From a checkpoint of a small contrastive image-text model: text encoder norm rmsnorm.
Rows from block 2 of the image encoder of a small contrastive image-text model, named by matrix and row number. Rows with one number belong to one channel. Each number is 500 + 40 x the weight over its row's rms, rounded and kept within 0 to 999. All counts start at 0. Numbers have three digits each.
After each channel's rows are labels from the 100 images, of 14976, where the channel reaches its highest value: "patch colour" is the nearest of a few named colours to the mean colour under the peak. Only what is clearly more common there than usual is listed. The data: rendered made-up planets.
# convs1: 3x3 conv, stride 2 (encoder.blocks.2.convs.1.weight, 112x112x3x3, each kernel summed), inputs 56-111
# convs2: expand pointwise conv (encoder.blocks.2.convs.2.weight, 112x112x1x1, transposed), outputs 56-111

convs1.71:556466510561548491601533514521523511518537507538480540505485530483496557513532503537549442485459462587511501543516525524523471513522510516489483511572590481512550447567
convs2.71:539519461508515536460506439507506483498514488435495466493572506449513515537527524467459480508498473487541601499420472551496472492418522462555510454512502507473517463506
patch colour: grey

convs1.19:438544512496509564452518514503559504546496399537572610489557476568465470463565496447481485514526456481498609446546487496483517509540518475496499468492561500543473495514
convs2.19:516463505475586524523521509467495511460537522465515423474550535555482470495469554470484516470505472516489476493453514455495511512489493452491535613527558512395463554512
patch colour: pink; white

convs1.55:496470398520537457547513430504532533546429531513500516579539527490539466509428409546487538444504432491499467583488481509506434498573554488478527560524483479471482453464
convs2.55:502504398407488511578452508477407510461468514492496511474534453520495504462597501476453457507468511479415546547485528559505499516543512580507516503464465550487493509510
patch colour: pink; grey

convs1.20:438557528507499499516510503524502485558463505535501545484578503518554448450519475463482470558491543480455620503540414442519440507540517505481462534500562460578497516511
convs2.20:533479456487553514521549490510467442452501481468442431480534565495512547531498550467567480546510471499463599597500469425486523535504499409550512535541495486463506485552
patch colour: pink; grey

convs1.94:491444521479507529509530520486593430481437482370443467535527480479512515543504522530436439490511509461478455510439544509510440509473507549498471518413480506511504528523
convs2.94:440468412493560510499519530568542487477508498489502436542521449567437455486520532507476551492455470522520544461494511471491567497461513470551555520616549499415485478517
patch colour: pink; grey

convs1.41:483478501551591514502530532466490493546477500512505471501487504442542423407490470514522481455469452517430475491532473439514475530515464455466490554479463476475510494519
convs2.41:498519447544532482510507478580541522453472516519552558488504447592496526531502496525554468523460502499514528512473506541488492512482496491515558483594459518490531510527
patch colour: pink; grey

convs1.106:512514484445500441498524475489493561532426524481392529518392553515467530447490522485484482491545519518507457527494485532493431497513484474474485476438497501476546519472
convs2.106:500473514530536517521494397448538493571502488474481523439462562437484504493563393553478457500491550563522557537455475465474459464569523514525499481438526490491541581488
patch colour: grey; pink

convs1.62:506502384481444570461429436522472502473434519521447565508531544516503529469531577523464448490524484540487531530554484524532489480446467512530551505517459472531488505484
convs2.62:510539477467497411515511514530514505506529521470476468535503580558485521490455567544586574442511539505524520529429540564475558559510499511544560507542529515524536454500
patch colour: grey

convs1.1:457520494496529500534554551505563503476349448495530430496525493507551495560503482511498464492424492472488491563475506504518474432539519561448494461537474482465468440458
convs2.1:529483455479488408481476485502489521468509546473503468508554519442472528553414507497504439467478539493532557544448494576454518478479476538493603515432460518502505526520
patch colour: white; pink

convs1.68:469491414552511530531491508516461487437473504439522455529531515517538508466452477468545447596474461417513528570495529481498526488521546486508561495587458479496538515443
convs2.68:512572479502526498532493450499453549481502495544441534494467471524488460503455471531490517495498512453549521498378464480477539521490480510454505501533478535519503500526
patch colour: brown; grey

convs1.5:511472523486521518513415445516540478498469478488483483432452438520475533573471506473494560628515517482485443536485450489467483465498535442483516488438417545510617502462
convs2.5:448496452530614483466550486526483519373458532499482519506543498532489493521496515515458517484510506474506515499432519545594486493519476478528470543558491456492535450441
patch colour: pink; grey

convs1.84:560512497481539526513531547477523524571451429458510521470501507479501484564535467480506429407480476529415483537469450541505440517526561512470511495465420476455466473499
convs2.84:478472473425627539536480430570582506506540506485519510437392503559500547490547494490509472518474481504445443553522490463540529481507515514476505480567515482509536496473
patch colour: pink; grey

convs1.7:525534509542522454480521542503570474496429503495471480451489506425497481565499434444492532400507536543496474472475489504482467485488507520490501505514410486440458446441
convs2.7:481448481499547566515468513510477533489471512519420490510432501546464466477552479468465465468592486441531511481526461469553518473451490474441475472554526518536426454479
patch colour: pink

convs1.99:460435465477504495510497494513447546502496482492532490479412437472485537493490457428548496494506481516493377558437550499456491464486498509526508476558475511476523449465
convs2.99:518559511568466504532438534456511483495501501545541580609508478480481493588447521543489507546495533514513438491520522519505565465497548473511494510504560447523464549459
patch colour: white; grey

convs1.65:462498463559514564477466525563513458499434450464516559515564527536473456571507469437480497494474489535595544400440511558487441449568525525487546518483428457553510417507
convs2.65:515556509472507401553540495566451576447503569551531538512530519537476586486459481482469498453478495506482555506487535513595463497524507489548497518527521539540449562482
patch colour: brown

convs1.82:545528424539387484568442486505520493436455510554504529549484525510511479474484529526495454507506503472536483589535443540506518486566426534520519475545543495522495502490
convs2.82:551529493459537510420563555428543472568550491504491499478535553491446544506484483561532574509430518430555471556472497543511408470589542484470481474464435475493505486547
patch colour: grey

convs1.29:548479557490526496532540540487461529471411573531521484514509490442450518532525463553495516506517468490478450539440578536508411540536551538494464502463444497466479461518
convs2.29:512426496498512446477516468457476505557537506508475462530533456479500498524494422501499493537478478498469560426506554485443437452567480519507443558400486482491448511505
patch colour: grey

convs1.14:467512452414478439503513493487541560462456550466518495505525533498489334468531425506566539531450512498495533487540479519451450491554464533489471436527442514538493497564
convs2.14:474480541509422541519514452422525497508467490511476541486532502504510529478429465507451519550543531525481475514538457490518498477506481443559478483469510533536527505503
patch colour: grey; pink

convs1.95:490453514470553562566531482480453498512599458469446510519529511448514449515476489457483482557475590516495480539456571472491536517451503470513448495461413477462505449575
convs2.95:482498475442546488422525485469471418521497477478532498486516567392442456461513508502507467501479478452505522456521527507520460514478497420490487519522506521481470463443
patch colour: pink; grey

convs1.96:509525466540480492450538533523471559575475486552423578534484435490524535457502524500507393516461509516491457499540475461494558501541433510499550485545408448479507522500
convs2.96:507514423523605550523470542495529525554498504509559537503489528443480430535475539524529555521470506495552491489546517520510511471571505516550534528494526467490513444508
patch colour: grey

convs1.100:458529451561527591537513572481543468532502457458521540511509523493546441544543451456481494437506449504489512485444564520523440535493504513482483453405477485494517492522
convs2.100:510464543434490476540513550461485552444500516480489422494532520516506466538484530456484466504408453541362460500487462505514528552505455473493507542418455501448429539497
patch colour: pink; grey

convs1.13:505455508555508529504482494460506491499441477442513451498436497445552579511480444479489524492507514513506474544508498454449440465481508469582468540481362479507481451431
convs2.13:537495440538538547430472475508479541451504507497550461573536480530519433577449547550493487506469545502512469489526475453546405495505539481516468584522461449522515433462
patch colour: pink; white

convs1.10:517469506543558509569561497490444430526458532491472463462464491425509476541476460482540553528491526488455454540431506482418473502569535505505463549513480466497534461486
convs2.10:495522487567526498459484451559601497510484570451504505516478475609492541507468511532533538480528506512507479503493488544493571529483538510458474481600461483462504440524
patch colour: pink; white

convs1.8:503551486477491498510527528480426411507608507479500438513526472493555506502534510511472576547507541510542501506535561508510505577439512491453479554451528513490528568580
convs2.8:416539520597449518529470565450427478506478470502516548535480472534490502534459478472467475535473537541477558411513481486472505526569494419470540521500451525406519511420
patch colour: green

convs1.85:521450472500530545515496521468510506485481518521527495480488523461541416460474447486449486467433500495495456480535493462503458499460448488437432514465514481497501523550
convs2.85:467451512511485533509524465482497524450507515535536515489497489537461600500476497456412483522511554516457505495523496500445499530535463475519552506490491472524460583491
patch colour: white; pink

convs1.102:522485471562514526484488507547477469484424465427457540482568538466470468518456484429509528425413492471450498503440445528442448553507506508479510471448510485499456476471
convs2.102:471509485537550474486455518594478495500476500517504578501457514483520545474451439502471521491485527461481433401531442513545438458535475536454490526501566476522479494463
patch colour: pink

convs1.3:544501597516458446570509539505498489467610493603525488453496514505500510570494454499458516451502581502479454564570503532478485485518509492491538560470499534478506434541
convs2.3:484460476508494445472533505483460497446459539511479501511512464540495488497552500450526507454563445470468532492431512492507506506507517409469496504503424506484466463557
patch colour: green